{
  "dataset": "chords played on synthesised instruments",
  "targets": ["inversion"],
  "norm_position": "pre",
  "bias": "all",
  "layers": 16,
  "positions": "sincos",
  "init": "kaiming_normal",
  "optimizer": "muon",
  "momentum": 0.95,
  "batch_size": 64,
  "warmup_steps": 260
}
Rows from block 3 of a small sound classifier, named by matrix and row number. Rows with one number belong to one neuron. Each number is 128 + 24 x the weight over its row's rms, rounded and kept within 0 to 255. All counts start at 0. Numbers have three digits each.
Before each neuron's rows are labels from the 100 clips, of 14976, where the neuron reaches its highest value: "strongest on" is what is common among them. Only what is clearly more common there than usual is listed. The data: chords played on synthesised instruments.
# fc1: MLP up (model.blocks.3.mlp.fc1.weight, 1152x384), inputs 128-191
# fc2: MLP down (model.blocks.3.mlp.fc2.weight, 384x1152, transposed), outputs 128-191

strongest on: block; text has "noise"
fc1.509:123133127133119126136138128155134146114130180077106126174099101102099102147133157141138127154174159174084085141116101127128127080150172114118131101129127111122114170156127150127146112096148100
fc2.509:129101139190089116146114128068142128152141108127134154097121131146070099136116106134176079146107140125137127104108169140083118115103101116136128142112134148116152093121115113122131122141124125

strongest on: text has "noise"
fc1.235:127109140124131140107142088101134133192118144108097154143149108124103097143161123152108122136137179180099112129108119120128173069133129044104173139159095134108135162124088175128148146128115104
fc2.235:117069107136097116152071129076107139078103121136156156117142176141153113096144134083096152123093122102115103079146129152102135141132124167105126119152118137137117100116151079109163128129112155

strongest on: clipping
fc1.643:155149174095172132122122119080145144182125152074153115118103127133111135143134149138144129125083101192137115134141121136166138096112099115125152127136120162096116100113126115085091134156113110
fc2.643:118135128127118135130133122127099084129155128130147127121135116134155120156117124141170087131139148162166102132138143155105100108114162120150110143143108089146182086154135129132124123114126153

strongest on: inversion: root position; power chord
fc1.121:101151111102148097126125132138112162113141106114138132125109127127144084136133101095149166136123138171105141116163134149103147072140118148166137136129127123100136159100126151111156093166070114
fc2.121:120151082094124128127117187119159134131158123118142128129157151142145132101130094123125113090125098086141106142148128135088118117109095127137139102148105142133133151124127117103104158137134149

strongest on: text has "dominant"; pink noise; white noise
fc1.109:087174127126180143089131133154177114145106127117121115161125091147140113120126118132126114102128107179133150151121122133147083170089128138103113088102125107125090101123130117170157124141158114
fc2.109:109068157166120134122142085116110147135125098116127128108138163092154144114131138115128158148137128197167103144106095099168132107084145137132138106127110112127144150094169098131118122144118166

strongest on: sus4
fc1.660:148144139111145083101145134111140133121138114154108093122136144092123121083117165092082127127163145129143125090136094153107132122162119118116131104116140132141121127140103140121116104149096160
fc2.660:128124117131105160120158092151098179158158107080188102092137127110131147153108088165143112095094093093124137146123103116139116126091114121132144097132131118121122097106087084171126114151134176

strongest on: dominant 9th
fc1.469:145147171134145112153089138090116148116125173088130133139127140123088099137154157118116115116125121139104095128108117130126135133140150120125139142127123125120109147152151110138101161116143115
fc2.469:120116120110152135132122090145142123176135128143142129121100112122123156122118114149155122156111159158135084131163101138121102114080127124116131107103130092167164088134125168110134141131119117

strongest on: the note C#; root: F#; square lead
fc1.42:096179118093130139106139137124120146113060085179131122117142162154132154123140153141138104158149103196102105102129142097156135126124103143097138162115074100092071178136155164145135143122093095
fc2.42:118139156133078163129109132137159136122126161126132114114079123143153124113132134146152093091138140077134096138143109149159081112158135116169137098087146108193135152162117133148125117127131150

strongest on: root: D; power chord
fc1.63:109112094151166147181147148132077164106129154095140111143138097114138108105144155079150099119146155102116163086114121196132153114138119155100106106124133142149115094151120128143161114115133111
fc2.63:117091140076085065113105117132142130155129155142091116129120148114158134134139155141110151156105135149131132160073100149145107132119143166136103128113094140097128137148107113088113132088135151

strongest on: text has "noise"; dominant 9th
fc1.323:113129124152138116102140104104147144119129087109131108144121149126106112129130107102127105145149117139138136165102146102124144160122116158129114133086155143135130128108147113138085134091107128
fc2.323:127155113149131111128089104147126102124112168155105117139143113123127186101140147165063165123156123157139139139120113165150095141118164110116132162115121101130097117151113136091169182111116099

strongest on: clipping; text has "clipped"; pink noise
fc1.498:125166142154100167104103123152129130113143155110154166119137117134119118145127128106105173107088102154127140164135137120174140120133135125104173081141157175135165113122086173178136189142139135
fc2.498:134116130167109100113116095112156117107122093159112103152158130129092136158142123120159149124153134146111097102116107140068122114148124165133105153050108138108110148129100111081151116161121140

strongest on: dominant 9th
fc1.14:145136100164139132158142149114112176164177124157107157160154181106137137087109114140089124154151114111065176159108123123146109096153097158118152111100170162130156127130096099107127117156133107
fc2.14:072099124110082128170076101121158160129106083099086105130136127139109117113080113072135153139146134117148131110131156080128196090068139126129135141125097134115116175108069144134158142107130167

strongest on: the note C#; the note F#; root: F#; sus4
fc1.516:163111097141138151106117113105128144147173156137140093116136101141148140138057139102131164157147173168148169084137141118140103127087120153164131105142154126148138135155128135129110119146090111
fc2.516:089146142088103114147135152134096147146139107110115122162100124130115103104157094121165096122169057079138115091122157162096162147128107127109115140153150130140127126074127120132123130131158170

strongest on: text has "dominant"; pink noise
fc1.455:117118134144102140108128135146138187130167081157184116149129106143127129109099120144129147127108052156101145119138107097144161133103152137106129116102156126133087104131106093188116080128128103
fc2.455:120115099138123124138129128098067097134143125144093139159123128113123116135144083156142135132175155167127134155112122162101114127123114171074133134112130159135152119143129182060135134140124127

strongest on: arpeggio; inversion: second inversion; root: D
fc1.92:138107115109141147107121082131128117142125130130160126119117124158152146121191137117095104110151145142136120094164135153112143098099115139165101181140130109125107121098152134164167100108096158
fc2.92:139117134107140103121122109119112137107144154133105122130126133128108092131099095125151115151109117089108130124162138159115126101119134161147121083109086147120112139122080118143137110125100131

strongest on: root: E
fc1.741:121169095133121130129152161117099143143122151125153118117120150103132165159140108155129136114134084138158104148178090158132114137154110094155141134154132146095081125131131098140117102159113134
fc2.741:098133152117120134122105166120138097141137118126140128113162170143156075116147102109108107142173109097125114099147151145114135126103153138097091102113091114104146130143147147112094133124124068

strongest on: block; text has "noise"
fc1.245:074133127122114132150158158134125139162143126099101158137093161090159120139084081143142105102137155160112103114100099108141120076160086098120155156104095111144118165151079104111179092081138101
fc2.245:147114102162116104146114101126132137090126127138152118124143123155077079129163131123143110147118125155134136118144148152087152126097168149125097130161106143126132121143156130091097112130120138

strongest on: white noise; dominant 9th
fc1.184:133128128146146180109103090131126158147151138116126106141173123161158104108146089123133169114116110134152119118110128173162129143157102149101096116121116093119136121111152170134116141164137111
fc2.184:152129132149087099113143124135197112130111154147093112166053099117126138146135109203111089114145124140126133152118114156163093149135136137194140168122105132086105153127109128175122113100099127

strongest on: root: E
fc1.400:153147180123162157146084129112112098110160098145117137099158129127128113148102113128166094123146165117109136128152126118116167154163145112131090112124126175145174105114112137150163157175126148
fc2.400:169160085053087124088141132141140134123149173117082132150109110128161107115156104117168138103115157097094174133118136128159158091148082137110140175127115112106127151130133121129116121136118117

strongest on: the note F#; root: F#; root: B; quality: sus4
fc1.497:155158137096117130108157141154091123124127127150136121139127122143166108080143147117128087099109114126120154131129134117175122108170120098120138159145128090134146147145157128121134132140109118
fc2.497:088115138106081137142132075144133138138144141141130149110119082117123095108159115186142120113129065070131142134140139122159113139124148105122127081160123114162120118108104127095117138128136109

strongest on: the note F#; inversion: root position; the note C#; root: F#
fc1.395:113118126110121151131110143079136135139113150126154103158104086173136078089111123106128151117157150140145157090150094190163100138131163093106097145114121079159115108096125140126091146127097142
fc2.395:126117081070091137140094133110130117146158102142139155114124076117134098122136099142150121144130080079165091106104126087076142106103134159160121132144081105081142149084110181118127131150140107

strongest on: white noise; horn-like
fc1.654:102162094138164082113159134109148111081143128115080099092137119158121148099094146157109143134116159162140125081088136129147114139088111141126130118117135134085163135119125134161124121143131152
fc2.654:107106120132110135133089107162109140144081164145140165143156142145125154181137132133132111122130117125170125132128114141142100117084126136139096129098157128134077132177164152107161144090140076

strongest on: minor 7th
fc1.545:126128152085143093084092186150103103121173131120110166116079104127108120158065104142144120120178114042112106148149089125093168145151090135099150127150125116139126102145173115164170121101171175
fc2.545:113116093127116153156117105086116111130134148126104124141179163121129117103152156177108126099167148160145146138122140189094159116137142104213118158106105135108127154122116089166141098116119081

strongest on: inversion: second inversion; root: C#
fc1.759:133112133145155093121129163171110135120192104140134125154145130133133125153144103157130143122123074151090173098106146185161078121169102125110163123127123119141147169149176123098124080147167156
fc2.759:158157162182142114148100161130128137135107126137129158116113086130177120130144160078135178124110135173154099111152152088092140108139132138164124121114130119212177114105114098101140123086085167

strongest on: text has "dominant"; white noise; pink noise
fc1.113:106144157153142075124141126124154139145093107107151098150116105132122130102127110123129119146166125102081140170116125131163084157086130136145116141113146132073086114118150132136166135126130127
fc2.113:138123092115123162114102088167136129163132142121112184113130102143118108121135111183093124160126119186153131124154120156153124162119140106118108120129138099158154143140087089140104136091079138

strongest on: the note C; the note G; root: C; power chord
fc1.432:165160184123155160083126140133089120102098142148135132163142128116135152131146174153114142162101106129169145151124138128143102089161118151137125091139149115187152134105173148123157154162127129
fc2.432:126171104119099129115134080134152140131137112202090117087124090151081122123152122153172116085134159055125109133081173108182118134139153071116148154136148139139157113119118148100113144146127161

strongest on: block; pink noise
fc1.476:168128152144148133140145089158135120162113112142096135150063146116050095171113132088120140126136138150099149128139126106100069078154127129112134102132087089114140119139092106137160111091099142
fc2.476:105144111124134110135109113101085152079118127094147148134136121150134141093142109124118115085130106134141117128103142141128178127148091116148137153139146144142092116142114139128095147124161116

strongest on: text has "noise"
fc1.723:130147128142077139146128120154117142116120132116132143161074145130100139185114147107112157115084138112124158151146134130118182132112102130135159142080109132153138087169089119124135095097105122
fc2.723:116172132135173137153115141157172142181083110116144115106165177137124110103105105152112137132137126185122111125132118139116140126169111105093122122131091101116146168121134129123126163123131126

strongest on: pink noise
fc1.466:091162121160100168120155133103130131109118107099169181155127133111105157154101138156123142108087101114115133163107110110134144150108125139089097140098161128085126124141143117146093161142175124
fc2.466:159129128130125122117110091157141118160125128166124103114162148161145148104175111111118161129176124197129144155112180154101131138145115146129157102076077110141147109099137154114139189139115094

strongest on: text has "noise"; dominant 9th
fc1.487:159153176123103147140133113130133169143106141159161123122104087135121146144129102112136125109143129137146123154123115134151150150124146121137121130098172137080109107120094179145087109105127101
fc2.487:107104090177144136137113081114133108116160125109103109165142181167147094140138115145144159127132090149108114096140136151137121133152127105114090156145147135127109104137155074148166189165103129

strongest on: inversion: second inversion; arpeggio; playing: arpeggio up
fc1.582:122176128176137111133131114141167188124197147121117134136152145104122141121083126136152136150113162157082149131076132157098089092118114157187118161120113140116146126125143062145100112109085130
fc2.582:102079142145110108088095123062116136106106112146106113136129127124121105132179141115137111117145124112124109144159139115091150094137139180106142111104153130129161119174107130111161141084146132

strongest on: root: B; root: A#; sus4
fc1.614:099094152101163129120157141131120162173124117125106107178102073123147101137144078120082132092195136129126200081119134153144102127105117116112132153136105115135116128112096091125111110177141161
fc2.614:161136092112129137136126129167139120122126142151128161109146153135108126113146130124149104151122144089121093118075091137092092109108131156138132120151103125125170098106156173122126068125144150

strongest on: the note C#
fc1.561:119130150117153160111133145105124142182134076167111106115125114123156110095115115116160164157140120140108150131141143113173135123126106175127110146124158154119096138098147132127143162085097163
fc2.561:148120086129167114146134092130099148103140136104110132145162135105096137123103154128132074060097157103181115098144097144187096112138137134182161128135105129128179167143119117133122084170132134

strongest on: sus4; power chord
fc1.141:134128133163137103137124106125129131154156139120120091106118147104108129125180140125087141124133095122179172173089145136085154126165123101157117143136112091135121165137110087186106135150066125
fc2.141:136112128144130154137120155185147121125112097118102143132119115121109137124141165060149173109091171065138100153144135142117170150118075142147141151135179136133114148133125118094145111203196144

strongest on: the note F#; the note C#; root: F#
fc1.111:140093118168112087098173125066131142144118134130168103146117113126126100114090122139152113084162089150177154094125190153133105153100142117153138147104111089118161080115113123181079114146132148
fc2.111:111131114098113142187063134159134168155154118133146125139137080139149108133149136050133124144123111089135084142148120145057141122139186133141134119132120153125142113125113154113130115133119161

strongest on: dominant 9th
fc1.33:084129136136147138169158066143167152108161097151124095158131123131080206176116128132094129138143126146086150140065128102156116178103108148088093113107174160114123094125155120137110108154116134
fc2.33:144123138109115085128163155158108164162061126109161164088153133126155104114142121116157122157105133120148176108172097149150134105098135125137104138085154103179117134135106121134163171151141151

strongest on: white noise; pink noise; quality: dominant 9th
fc1.153:139165138140166140102130098147101079140155106139148143132142147142173108101124117150113144071112115154166105149097104172141123173133123151136109107123134121150107110111119096152142111129162078
fc2.153:102131130190049142100118096127152089129145121146094121129110086153101143179126123117135168116147092182148119105140086114090145119113123144113133106101142110106136129100122143140129152140141140

strongest on: the note F#; the note C#; root: F#; sus4
fc1.280:083153089117127126129100133157146131151128143125091120145170100155166115092150103149146131082136160129172148116125194136130119114089147099112155101166108122087106152132101058129113129116070129
fc2.280:157090131045120121152157120153115130101140127150129132112123136121085107085123157109109120105123087107114107144099054144032115143150126149123102129140177146161115118105133135112135129150154115

strongest on: inversion: root position; power chord
fc1.674:117125102120168136125154104154136151142110167101131092143160121126118141079118124151197128152109127181117151079119108163169104120123203111113128145163115119107176119130141139132110154117139101
fc2.674:141162129099081141147066167147092178144133138126107113166124105144148105084164145137114113121111115054120108126119101140155131113130099118151097104161116144105121087143091139123133127109112108

strongest on: text has "dominant"
fc1.155:130122113134177117102111140131116197130155121125122117150132142091117120153147131155182080146121136118100150108135077130156139154090166121083104148108128161107095149108151114135130121116121115
fc2.155:169115103115106124151119108110132145105123146135111155115132158081136148112109149128103148137110122137116080113116188150149137148180089135154148131105132134124171122165095137107143136145121147

strongest on: inversion: second inversion; arpeggio; the note E; root: E
fc1.649:139114155130141065099139159147172129126148138156125131140131111085151151157085131127100114102122138047110111157112078115148122145146096086196154110133108103143144163184121127154157153114136130
fc2.649:119133161100140154126129178145163135109116094151127097127144115117157128102129161105120134117115104137138129123123132129141162127109164163121166139120114145116137138107183144087140093123170182

strongest on: inversion: first inversion; arpeggio; root: F#; root: G
fc1.352:147163118111145126111142110142119131172124149136138106136115095169159141114134116108114149126136109122166145125069132112100130127095147160135131145143130117131117157157099138165119121131140109
fc2.352:108175120105143197109176125145121135137103141100145101128115114111167110160098119092125132100102163109128101134117135109121125164136129098124143114073156109140120143155136126119139121120098159

strongest on: dominant 9th
fc1.568:123102134151103139138144168140099148117125128122151144173160230119146148095106110116128129142151190145125162120130107127123163113125098176097128148124154161166132138116107172156133149143154142
fc2.568:088108096186096131111167146123164154148111126136168133167120115117130170095111120111103125164106094115113157091130167118139155116158149119113145152109145161129093141136140129112164138124104144

strongest on: inversion: root position
fc1.711:107078106125133140117134143116162120141125107185134113144122133107142157132158139127101127143103132179131158125094137144145150112137140165131139126151111129157126098146118121148151150083095123
fc2.711:140132107150105148158133087132109122149129132097143176140156160154083109143112142086101143121114135150094129134168117130119119118112121123100094110119143128089124143128141113093114082177130125

strongest on: root: D#; power chord
fc1.307:119159104128146134151171127164122154135131166150125127093115112135077124126128131114149165159103144144139092111114132160110090085113145185146100106178138149127171119145112131170128160149150062
fc2.307:138162150076151121117145119122161110089116111114136102087139130161159174158101120107126107145153122099149139172140139102133182092152119136120174133098135158130146147099168131148100101136141160

strongest on: the note C#; inversion: root position; root: F#
fc1.217:098100102100140144165105125100150178110078128122150115136169128122098091097135097134150106118134156122113118120119153159129130101134087141110088160095138094127122132132143102152147126106147095
fc2.217:141141117073141145162160137156119151158132122159131144132135157137162132139112156110156074181100094121147098124087186144137138143087120148158129132149104126169108124135086145161103149148139111

strongest on: white noise
fc1.231:097149132150177117099142090146159130063138102081076114111139100208116161086157128132131159137117135144135147121107115123157138156131148171107129096090141137112145122111137133115095136140161114
fc2.231:116143123174111163113139145125139126155092141166139117126148124108123142174143116131138153131100124123124132112129141139117082124143109088126102144107104146109088117146158108156171103110133151

strongest on: white noise; pink noise
fc1.223:112129107158173141104140128121178143148131124147139097153134124141139159117183140129159130136123121127124134166102115159163141155120107177095117090129174160147113134118116120146121144156126139
fc2.223:128133140160091087115158087139129142112139100138113143099180117106143133116115098126116131153144128173176154131178143134147111109150168107143068146107144070104116089149123082104128151106139145

strongest on: text has "dominant"; text has "noise"
fc1.342:084108146140132107139175119178150127110093138112156146129126151147135170117104149131122108106104111115139108148135123097077137133118158137154132121115112135077099142141162090117110137120175127
fc2.342:128144113144141146117135075163114095149138127107133103146132114127110099152151113157109111122139131156110137143159128125181116138113106096135146104158134127137105095129086148134141126141114101

strongest on: clipping; text has "clipped"; pink noise; quality: dominant 9th
fc1.215:133150194144085150109100135141121136110099131137170099140123107095114138144122099117136097082139097120137140119136122118133145099130143142140135098085134157138083117115106096156122147124127105
fc2.215:081099101141123103123132098122124105116165133091099151132132118172164148127133143172112120160114123156158131109051142169130121145096161103099141152144143159113169127151128181080120104130139133

strongest on: the note C#; the note F#; root: F#
fc1.655:156130096155141140083143167147157148143154097167123100123107163155121138110147150125127129101165121146116125170125128107143103196146168131152133134146080069152097145106113152088148149148102170
fc2.655:088092137072111127144129107122089114143135151153143152091145136148196149101099139194135115088141128064156124102140109136139166121148121126105167133114152146119156133115140093140107092142148109

strongest on: text has "dominant"
fc1.93:121090099166143129154121137116128155153104089101185139155138183095087153127101111115146112137132148145111155126090112081109133102100080157135173121099158173171130119121083097141146174153143119
fc2.93:101131126180102134105130156166149203073118101142106139135147129125147172100125099102080119143142109139119098100141148134132120067166153134115116108118146154106126182136130159149166087130154141

strongest on: root: F#; root: D
fc1.22:111102137115152165082152070094132117163157155118182140131134081133139122140140108129135123122145078125156126122140128152147098095129150147112103079095099093086146114102098078157089134163096168
fc2.22:150156130133096104143126150113077128111142154179111153132155086131103130083125141163101137106093113075180136138072137177089133166160134131181163109127125159114130161134101175143122124141157101

strongest on: arpeggio; inversion: first inversion; root: C#
fc1.558:103086116117099123136132137136104132103100116146166094153120139099116126115146137137145084067079096116124108172149157134124144063110117155115130120105108125115133123113161137120073139163098109
fc2.558:156161102069143161063095190123093119168145109149124113131134140169105100146105109134123138132138132108086142140127121159158156098165120090155124152132130116148107108133089130089118138135128117

strongest on: pink noise; horn-like
fc1.174:097136102118150137093105117119146133155109151136170103163123112144122162112158131117114145082132146138137174119169127130161150125131158079144104152084084105141107145116130148135135099134119116
fc2.174:130139117200113119094111144185108141103179084115102116121150202100177132132105160145107150143098115150105160142136119112158096166113127159116129090173158138144169092135143117118146123124137157

strongest on: the note F#; the note B; root: B; sus4
fc1.483:116123105079127114132124100150153112144065081139094105138147088114177085114116078143087133123164131117105139120120195120125141126128114125140140131135124132131149138127116173097091144171166145
fc2.483:151167154124156111125138138092103129140087144152129168132138115093175122110160159139115135142120169067094129126137086157102166140105155147086087125137088102146111112169140124131084109118124124

strongest on: the note E; sus4; root: C
fc1.523:136154131097146112093142123152144152182155165118083149144114109092171107120136153131119138129115111112116133128133176098148172133166097121150112139121109148154109133113091153132137156123094133
fc2.523:114148105104103111176155124118151139108132119140135161088140112136099139166139081136156121106105149145136139152136157114118116130137133137123124111140101095140152110092133109118092115179134092

strongest on: root: D; power chord
fc1.554:088159156085101109130136137143104128115124124130124127126125101137117119110149133135105123134162107178113137113107144109173114108111163165082123130114104140127138126105099142136133146132117132
fc2.554:143147099103133123121137095124147139137111124153096182119151098087138160099085115143144099129091145136150119154115147170105166119132086128162133101114139162103112132137126091124120120156157126

strongest on: the note G; root: C; power chord
fc1.573:119116156110145080139139158118141173118111114116101129136108099133092154129106122139150111164134145098114155105103120146152115132124120144114154124126088131136176119114154156130110123118135116
fc2.573:149164086097099134136108109143115135115171135141161127150140111125150111159171133107159115109111106109102141135146157148145161118123123120111177119137155093150133097106094086127153124119116135

strongest on: root: B
fc1.434:129151143105143128087142133179100127105161129142141142099138107078144107125139119150144155141176140136165083072107137149131113096136094108141118114136119109097103151083120116124100110168126110
fc2.434:112117118098122128122134096129117115146134135118157100091143136148116156132103136068130107152139118142137121161136145138093113128137120128101167127124110159170123082117131097170133155140094084

strongest on: sus4
fc1.119:126147167112099105141165074099133107166124114098117144147083145154119121162131125112118108120141116120126102142169145142056149131135094108127077124136085156143118171148093135123144126162148125
fc2.119:130138132125136128150144111125105156093124111081151153108135149101142175147149136076120136147093148062135144111092132125124136110150124128144158161141142104082109122071164126115131168139133161

strongest on: the note F#; the note B; root: B; sus4
fc1.78:119153119120081135116123108112153117092094133131096156117116093172167112126121142143142137125096114105145147105103148118106157171158128069126130130144107123162148172087134165111167099135122166
fc2.78:104116147125134164152135161108154133116133112150121151170190133097112104111157128136119158127157129134099147151128137108133097099106153125124122120146094165145146117149134122082102116142153083

strongest on: pink noise; white noise; text has "clipped"
fc1.580:131130121170150140130106095113154125118105151119175164140145151103129104120101123142121124179126146144142129127159133110169150107132115123132132098102133179117166149140104137145131137167110091
fc2.580:101145109194123137175116138152119133140127095133102122154141136120161191118137107134081178149132106194131139116135077140072114112155152130141124164156111132158116141113161144160163139085149140

strongest on: the note C#; the note F#; inversion: root position; root: F#
fc1.752:127114102119125114112134076124135157148167161124105123113129130175141086148108128127147156114185154105135120168125153134124154132145134159125081111083157152122163128140114116120104134119102142
fc2.752:136109090099102089151148164127093105124113099175148109128140137098125130103137149120137152131108144105141135130107098118106152155156085090196152124115125129115178118110106119156102104135118154

strongest on: inversion: second inversion; root: E; mains hum
fc1.472:158135122146141139128101121121119116132119097131178120127145104106134128061151098085119139103157094110123140108159125129137168101122130125137123124085110112150147142160133097141142117127110143
fc2.472:135129103129207137141159144123093124124144109112114110140121112144134150116123141156087131158095126103110102110124134134097098140126114149145086107179125122164133102158121117141106117124156090

strongest on: root: E
fc1.410:132082091192113161211098112147120136159142121141159144113146165113115149171171142144149115094112122124120110097135110126111070131103153100117136142182105148091137081132133077143124084151121109
fc2.410:114104128095088137135110150138156164147137165115154130121145149095098127117125120145104174171169140091109154106104121099138082117149130117086131138065122144123137099213147142130136183141137111

strongest on: inversion: first inversion; root: E; sus4
fc1.727:106108122136143176106152095108134148139119128133114138099157169139111125168131091162162125122083130086086138096124173149182124140101101168123097111117137102180125086116111153113115099141132133
fc2.727:134119131090124148132126104179190123109106107110156147142112127097148152091133109124129108112179152111170148132110120117109128116112148153127136134111137128132114122107084115138152117091141155

strongest on: root: D#
fc1.736:161145141143092128098092107105126074148106094143126110136157121126122114095166150140133128092150106092089109162115147145110147107170154136080153098119125100157081077116152176161117147103159150
fc2.736:114113136111120124127129149123145159076110141110107119109082117158102116145071143109137092126087200104158145107118127122153110163081099087134096134092141132146141138150142111082144143149100104

strongest on: clipping; text has "clipped"; dominant 9th
fc1.34:101125106116097106113139108110123114113103153088142119108077131115108104155140127184080131084107106177106111150096131120100112120164122135144110144132144146127083111134078173144079146118147113
fc2.34:114101144167115152123134136155167131148155122122131159131149107121140115127089128118136095156160142147127134109134094160096163154091124121170125107114140109131111104133165100083148088149134141

strongest on: pink noise; horn-like
fc1.340:121137124123147152148136121136161130141117167116138151096107198107091175142060136118118119144125087139135150142101118096107115129176142161121109120116095143138114138138112115135135190114116141
fc2.340:123109131147147101152134140167118145107143110130136113169132119128143089099161167069150114163137128195138136093134136136172154117096137119153136146124178127121142113159136120118121121141134118

strongest on: root: C#
fc1.15:091151141133098126126122083136117122164139090113124139129112123098152132169138127128077185098155176158151152146110114129140108125127096144174112141067134143102158141170136084164128149150109123
fc2.15:136100138119149105140156137134134087156137138110146116132150124113099161125131108136103112144131117069116109113125093115065165134156130140148163108152133147119133117125113166104118095111115153

strongest on: organ-like
fc1.161:114107114151145168152089128145116135147138146119149172130138127179119146106143126103149117122130128159126093120080148101131146101163141139121114093165145127092179143155129160132090111099148161
fc2.161:149131162113146087117157152145137102131080142150134147107118162119100112135161148163188130155138119104135139142194082132147103145103098120086111184149128136164134067150121106202136140113110144

strongest on: inversion: root position
fc1.152:150140137140134113113162161143108146118160106164139073134119128162136162180104128099178136114127114081114138140111101134133104143109101121098102128129132160104156158157129121167131121103125120
fc2.152:127120118118174157134152148115118111124119105088161112083128119132095135115141140127106132134133190110088156152153161139179156138147154136121104128135148132128153101094101160120130111144163130

strongest on: dominant 9th
fc1.133:102159129130102103139139125106168083130117143093119122160089112153107146140105120124148117152110136146125158143112104103158095160117111137109114113170115103113126091131127106128107137142141135
fc2.133:147112161146144138123128109148126151139103130156115139097145110127139118145159114147114114110109136167179140130168140119147109135154149067144136117125114093156102149152167134162029092132112107

strongest on: root: D#; sus4; root: F#
fc1.450:099124133119126153128108162119140125167136117164132123090140145154151151135101144160130101103091136119123082119113140137135136160113103185168109103145136130145137136155135129159093120132138158
fc2.450:140123179085126119124168105160117164121096115110113112140110118117138123132172155125185161145103088088154109154156092125127077150162117104102171100089127136123162130122115124103137108146121117

strongest on: text has "noise"; dominant 9th
fc1.403:135158141093106160118128078143127108140097127129109128109064174104129171154131164148110107153126148131118149130135077132092126107180137094136130121127089131107121121149092129174133066118151115
fc2.403:137128154156126132157134101143126155137145148109089145113125107099108083146121105081160174112139139115144119059128130135165130126112085148149111110133164150152137127126120092088121184092084137

strongest on: clipping; text has "clipped"
fc1.6:112173144164103146157102075102129144135093108117139125149100108085130132152139118110164105124117086139130167110090097192174152138169119146122128111136155171129142121126111105131104143102134161
fc2.6:167086087123131106141102166125122108135162149122130110092161116143104109121106097165142098125146145120104103131144141099066077143107132115126104113128171123132090106116136130135120149186127107